python train.py --model="encoder-decoder audio transcriber" --time_shift_ms=100 --input="log_mel" --encoder_inner_norm=false --encoder_slots_per_expert=2 --decoder_mlp_ratio=2 --decoder_inner_norm=false --steps=6200
Rows from block 6 of the audio encoder of a small encoder-decoder audio transcriber, named by matrix and row number. Rows with one number within an expert belong to one neuron, the router's apart. Each number is 500 + 25 x the weight over its row's rms, rounded and kept within 0 to 999. All counts start at 0. Numbers have three digits each.
Before each expert's rows are labels from the 100 clips, of 14976, where the router gives the expert most weight on average: "responds to" is what is common among them; "loudest band" is the band of the loudest frequency at the time of the peak. Only what is clearly more common there than usual is listed. The data: melodies that start on their tonic, played by one synthesised instrument.
# router: slot weights (encoder.blocks.6.mlp.router.weight, 64x128), inputs 0-42
# up: expert up (encoder.blocks.6.mlp.up, 32x128x128), inputs 0-42
# down: expert down (encoder.blocks.6.mlp.down, 32x128x128, transposed), outputs 0-42

# expert 21
responds to: the note F#; tonic: F#
loudest band: 250 to 500 Hz
router.42:533480448462531518494499490455548571500476491484522473489525482493518505538474531491469507503478509498488501505479522513487479472
router.43:511521511492499514524524483491533510515540490482453502507471506494493511539484490485521457461490486467488506493506514498474486470
up.0:499509509523485482481480485505469498462520525517486519514490518501502525468436478491492516497507504525475554517433476494490474481
down.0:515520446490525525512529505532522490556473532478467507492498513499500475509494492506471475532482494506474509486551529452530538528
up.1:461484495505486522517463469473516503513494508459518515447505512485496483490528516469516467488508488513501497506550517503473536508
down.1:509520532529491481462503527513492473463533509531501462515510491478499488494479496504504525526544502516477523510493473523521469503
up.2:496520469522482467452489489478502529476556535508495501515488521509487501481452501450513541490547466531493520508446496486489451452
down.2:494493510495525514532492485504537454518490532468470486509528482508521452472505456544486470541470525481494525471523513461521535535
up.3:438502471513487489478468487463514484513493531466464545477484490513500486526458520462505517490521493550519478473533538470474498467
down.3:501501517466491437478487541531467464472522495566525453526504511502495509462491519542496499532501523479482515477496426497487517489
up.4:477501461511504493483483475500461496501513506461446530465539478513478497498488507456469544487514473536501459558501521496493472501
down.4:505488545469513506499480528534518503525498500509480466539499507511552483515534503572488446545482573485498512478499497464508514505
up.5:497553486536485506514454473540504481537470509503442454486521472519528494480485474509454518495515506515516487503454524484476502480
down.5:500485483452535479501504464527496518514475479499483501519496537475465481485519537501542491502488489513553483529554485509502511480
up.6:504483545480500492536498506519452480475498456539509501502519477498515515511558499545508453535462497490534538522501472514521511498
down.6:532529488520476537480495468527499460539501533477460490498480517528526482471464477479488490504510468513454458472487562489477502482
up.7:493482532526473510468483497499472510466548494507512519515506539507469507505475490456500495456512494517459512535421497485485442512
down.7:517471476485534491553477511515511500520464544474479526482518499491553496523484472546493476566461500535514524519540547504503505529
up.8:505524509481495519515526481532486491533490514494471525558471540515500511450476489512521518529529506544484541503511543488506488483
down.8:531525492527463514498525504539466442515480524511485499492489505484506530495490514534505439512498484508535492440498508521484512459
up.9:511489535471461525485478493522455503470505486539523494508472494473481509476526518527502479516476531513548559534480521520487494493
down.9:525550468500480476465484481522506479520523515472466460489544534526499449499483496488454516472549444513463517518467506483478506506
up.10:507515488504490506541465491532488480533470517506495470522530491529547471467503463526466531512511470518495510485497517462501510507
down.10:458468497489508528477505500438510542472493491483528557483456483501458541480493507524538489470503481484527499546527505511471510478
up.11:446509480503496532459490494467528464553511517490458517482518506500517473498507476468484551462524461531514467504510523479477501463
down.11:537504536483485458498510497505493531494498478548518464520482523502497475488497509527518495538485535498516540517479452495503479502
up.12:458546513504485509515493466516496482547528517517443475502528519530491473447481499508511496465561470541482527527489513520457500529
down.12:514468502458484478492457493484483526504521517471527535476450527446543528495486520566517473482482514516532504515500502468488492518
up.13:507537491520504478486454479517448480515498543520465469533505489505515475442503476506507537496514515521477542484471546497507512488
down.13:503490499471521539525469475493514484515483524467478535514465505509514504487505510523513498471476466505520474524565533463469506496

# expert 8
responds to: the note C#; tonic: C#
loudest band: 250 to 500 Hz
router.16:460488522534492487492488497511468512480522487501496506501493444478458533501499536502488494494478507537498485567455501532449512498
router.17:506492460498523513542463513476555497496493470484471522491571526498501548505489498487442515456499490479503441511491534522492500544
up.0:513492491498480490472495513472490520489486513476477509519454493480485492501515508493469545453507486503511475544480500481503465452
down.0:493482515475497516517502500581511481495504499500494494512549534501498541562519510504537504495490479499470521524531476527543497507
up.1:469497545516472495516434466544470470480502530506530499527525523473497472490460510506514457504481504537532520518510508468450494503
down.1:509518512513497531490539471480497530520522452545515483497473477512500517496513483473478520490522477450468457513516452512500470489
up.2:474447495483476530516490498509535492511486526492513544516518469457472472511515534491549492500471520538503521525549504510521501477
down.2:552526486511451465511498491498509505482493467507487446506543510497502498529507502518476533513538520472479455509498462524511485492
up.3:492527524544462496469504497504454483501494502507482466557504492529518493457470508474468532515479521545500501504421514480506461517
down.3:489508512442513517512536487528527502526546505505513521563464492508517477535520510518525457510510519491479511499550536516486535505
up.4:528578489535475487451490513490448503492474504518519469522490507521511497465521497470489532493508511523497515523441512498500443521
down.4:481469511438477525510520504544581515531543485505509532527484510492485499511504530520561486502498507515479514503504512494504532480
up.5:499450518500454488433509514467489467523543515485479517505509487518468494489469494456527481461502503543490491479504501494451521492
down.5:478480495513513468537491495481491524453487479487543472512526513485491527505519528497444536502474544487504460544479458493497458510
up.6:507548502512465461471493489508488477522496514510466494492512496456527538482489459528478507516470475531526515501463472485518516495
down.6:503484476480503529523451508529506514529513512487479552471479524462507498504487509487510497515467524503473469508480536483505484487
up.7:476464487457523524541503519490528488508478509497530547491494477465494508517515533514586487515466539512495511521538507518515526501
down.7:529546508559499483461483494482484501480495481519469459479512504528497507477479472486462510488536481476495490472466477510487497496
up.8:485525516510441512491482496499497446559511502467459531492552461485489480505504531479505489473511496514496496503506521537438553502
down.8:487488452470512481476515500476497563460489505531554488475496499485473508513501520489482564482517533501483509547497431502525461508
up.9:442485511489450545500456498485515468509509503476489525491522488464480468530529533525522482477486493490525508502545538516445543518
down.9:528523477526509505500513505498508520476520501509526472490530509520500533506481500470509580511527494523477499533438470505508454541
up.10:486502502480449491469494489494472482520533507502490471504492506503496501477460468505518494508500480544498508462418524494490478475
down.10:512474497491509505484526478511492513514485503513514491511500512510507518483520500501467478516469512488485525494551533480480544498
up.11:534535484498510499470500490489510536454516450491510486498474529479482541480502505497486503505502479484515489488479457522529403479
down.11:478498499505501521528499491531523457556499503479498538515510522514524476484519505527541448518483503488456522484509577466489543502
up.12:488418499437549472521536503518526504468512512502504522505517506513481484514476516462562523521500568522487502514516502506527500522
down.12:542537537549496503485484484497443493481490487483463470508490455476505498515503468548462459485510503477518462448489516512481529497
up.13:496481533460498487457507513512499537467469461544509494532466550507489513493501477496515535530507533474510520519504475519508443470
down.13:537479493514495547513499488464502479514489512511485505489474478509523505508522470505478447534484504515503497469484574487527555500

# expert 11
responds to: flute-like; tonic: F#
loudest band: 1000 to 2000 Hz
router.22:448472511495431497531497482504531541538487543485511486498514513522536497536531489519497497534479465481509472495525525511509499525
router.23:510507522452482501509476527481519472555513521481503508492491487526499505448512523491514489502503440527475481513518541473499523486
up.0:500486531484508505544482539506511461500468483490516481519473506482532503510539510561492462516474550490502520489517498523538488487
down.0:512534480545456514450547459513463499502529502487478489485509520571458493508477481483531508476548485499456482463468497489508489495
up.1:515512498494472556523523514448510553471498472512508500468485501491499542517496499523521486477505473489507517509514468489493465453
down.1:443488505535484528549515488514449494525486525501465486527539493529464518487489530488495510519465482523543557494471477486495474493
up.2:523491502477515508541490504521490489487471470519525486508553494450547487527576526548520459528466529500515510505515482502510520489
down.2:512482465516483517481510498511501506480501538542445503509479525554509533480426461465505509454516502500446502488502515494521492491
up.3:507475524478466477490518520535491502476492470509539474538486496484528499515536514539508454539464539518517527508493477524532465491
down.3:506519490527491527488481475480498478497481510459450495452543528543503485531486506443470535460509467508453454492461507457518510489
up.4:487502519520495503538536501497479467473547467522492496498513526486582519487514506541511490510538483482516541507428463490498486533
down.4:502507470532498495524499514473489548529458554482516508451488489516500515478473526490489479505541515517504484487481543470558497504
up.5:493557461547472534507447493488481509530461471478481489489491521495512479496549514514480509472460504539546523515450512519466501481
down.5:493489515478470513495492505539453505516522504510524519516512505478504485485505516499557496486522527503483528493548479532478497490
up.6:504490513518492508480488481476430517485501523486475520491499441452488489477522535488528541523542479519497501521508506522492493546
down.6:464518485493482522526521507480524537506512512489469523503462553448492483519507514520476477524483513495519466462516525441495550472
up.7:504525465518501522508485515454489498503454498506495485472483520529482516532529490492480526475480509503500489497497466500508498451
down.7:495495546497486480466508486494464482503527479511528484489529439484478487509497491509510493489518522495539536487494464523468520503
up.8:486514516468535541538515513478510510498474491527526513495502499474505509553585522557512450538502503469499519513538490486513504480
down.8:500538454531515519540500484481468492503514530514474516514540537546484492466439494457528515473546503490453528473491509480504489488
up.9:499549514524500515517453522492488511529454472491503481428495475475519494492520531519463514470498505491552504535492521531515522486
down.9:484474495508492518455519490537508470512556487524507489539516476494484510492536492499530519484524558488486476498488430527483516489
up.10:520549502550466497544533491488496469539510481497489466515495494500500481517553500480490519459446490497521499499428501515514522504
down.10:501473505469491502492544536483479508462469515527502542526485447443455526494465504538482489499515501489512511513544492573485501507
up.11:503503486532477513487483527470487494485453483500526469490491518502515497518517503489425521503472495507494481491500462502499478479
down.11:529479529502479496494497476515486511497533440508540487500537481499502482498509510491508500475515522502533530520471459494475515471
up.12:506474473520480459459464496513445516487522506511478499518535470490497496483470514503518521493512539531495493523497525527491493518
down.12:509504487515530517530461507481521505514464483471503492482519536465545495522527502479453478504459516494518479484480541426510489510
up.13:501482473528480478437483499536431496491515515508480493514527469499468489485463497503521508493497508501514500525468517488499487524
down.13:503493515493533538532491475484514492485460505475494503490507522484505510537519494493426491504492511516501464500516554473494505490

# expert 31
responds to: the note G#; tonic: G#
loudest band: 1000 to 2000 Hz
router.62:478479534480483488522503516535461457478503506493535518513521470491458512497506507516469492490493488505532530544506492526518498546
router.63:477467527464529474526552432525526483510487529492521540539467492480489494512494520515492467540495507511520513513474480453501485507
up.0:508507489471521455490481510469461512562558549478475491520510485542512495502486507478497504413523504507474491486477478480511488514
down.0:465476495478459531517492508508455503488553501496451472512493520471492487512500486511486512444495471516460496488503500468492504492
up.1:512537476529450555475472485524502459466452517518491502455518539503532464490485468524459504508502498498495505467500475492475482481
down.1:491508514497448517455529513499503523528572493528478496511506510502524469537476542452528510529506495480494488518486519485504441503
up.2:484546506510508525498481484475484518519530463517539455480467500481505499498546503532509498478475503508511519497493478480491489495
down.2:497481499464532519496517525508548475541517507505437545488488479493508509499460468488557498524511477521486539478554483510496477515
up.3:469467513550498476501480512507482490502522487525485497492534505559482522539469503494520502455502453502456481480493465469519525537
down.3:521494479506501522459545497469497485444483467508508460496506516480508520444517520555459470493484517493481489488484494532482547520
up.4:528503455530484535505503476443530518482529484508498496471520513534480476500519523483520478464519527478468478476507459453482515471
down.4:506491519483493458482518459535558511535520492521496453494452502540535514514487477508495493544512480501462507494465500498502517540
up.5:491508493545552495434534533544506472503471531535488492494494493546483527485501501535499432508496492496538480514500526494445470532
down.5:516495460521508486534536489552503468516492523488481528510485527538485504521501505457494526494485525517508473511529483463498494424
up.6:506478519505496473477479497539489474480509493521540518497474476526524489490486491484477481483539474510486508453541499486459506545
down.6:491474508529492506462495503519513511489533519485533488458470500506515502490509505494471495507486486497533475490458498494506520509
up.7:511532461584493539486482483467495487512491499483496473479515502473521474466498515470467512464492523491498523473455486466465489496
down.7:518465480463466492522496496506524537492527492537512476547473544510497520489457477510490539511520509491492482465504536448520511474
up.8:503469457541468478499506498535478500499509519512492542521563465549460527524448488454487473506506470490453559504514487488517494511
down.8:495497504525465498469470480506482527473515497496496482511496484518510478514503534538441478496496518492486501516512512516527489465
up.9:528503529514459563525464501456515491535508469505513470489502498515495473556502489529511458489486517484522514502481449468531495490
down.9:501487472501484481491462481540522486501496545497513523472505499499529514529482460508493543512535476544438454493472493470494498512
up.10:516539505501495548471538538482472486482530431533512459487446506479533528549502522539462466521501501486520530493497489487507474478
down.10:472486489509515505500498486522543443527478536501463548549515480492525468475483521507560521497461467542505499493497502504511496561
up.11:483540513516512472491507490515490485504501463519520468478466489505488546486484460510462450513507462494475518448510522481539489529
down.11:474528485493479519517507479524508485497527499470513485482497482484502514463517507496548485454492531477477455528544547517520533480
up.12:516496497522489464462503460513469487588539493465475508474482507531497446453455453485493503471537479524487496491529550450491508515
down.12:531492549501490518489451527479522500507521475467495472502511467465492529505532482541458439461477507463513489568515484484460527476
up.13:490499497528479504466488472529481496553557556463487502505497490511507471465477472479509495461520477493442475471494534463483532513
down.13:525512499500479555467508513471511501499528486523460449476497497458532523521540507551480474487436505444546481519532475491496520470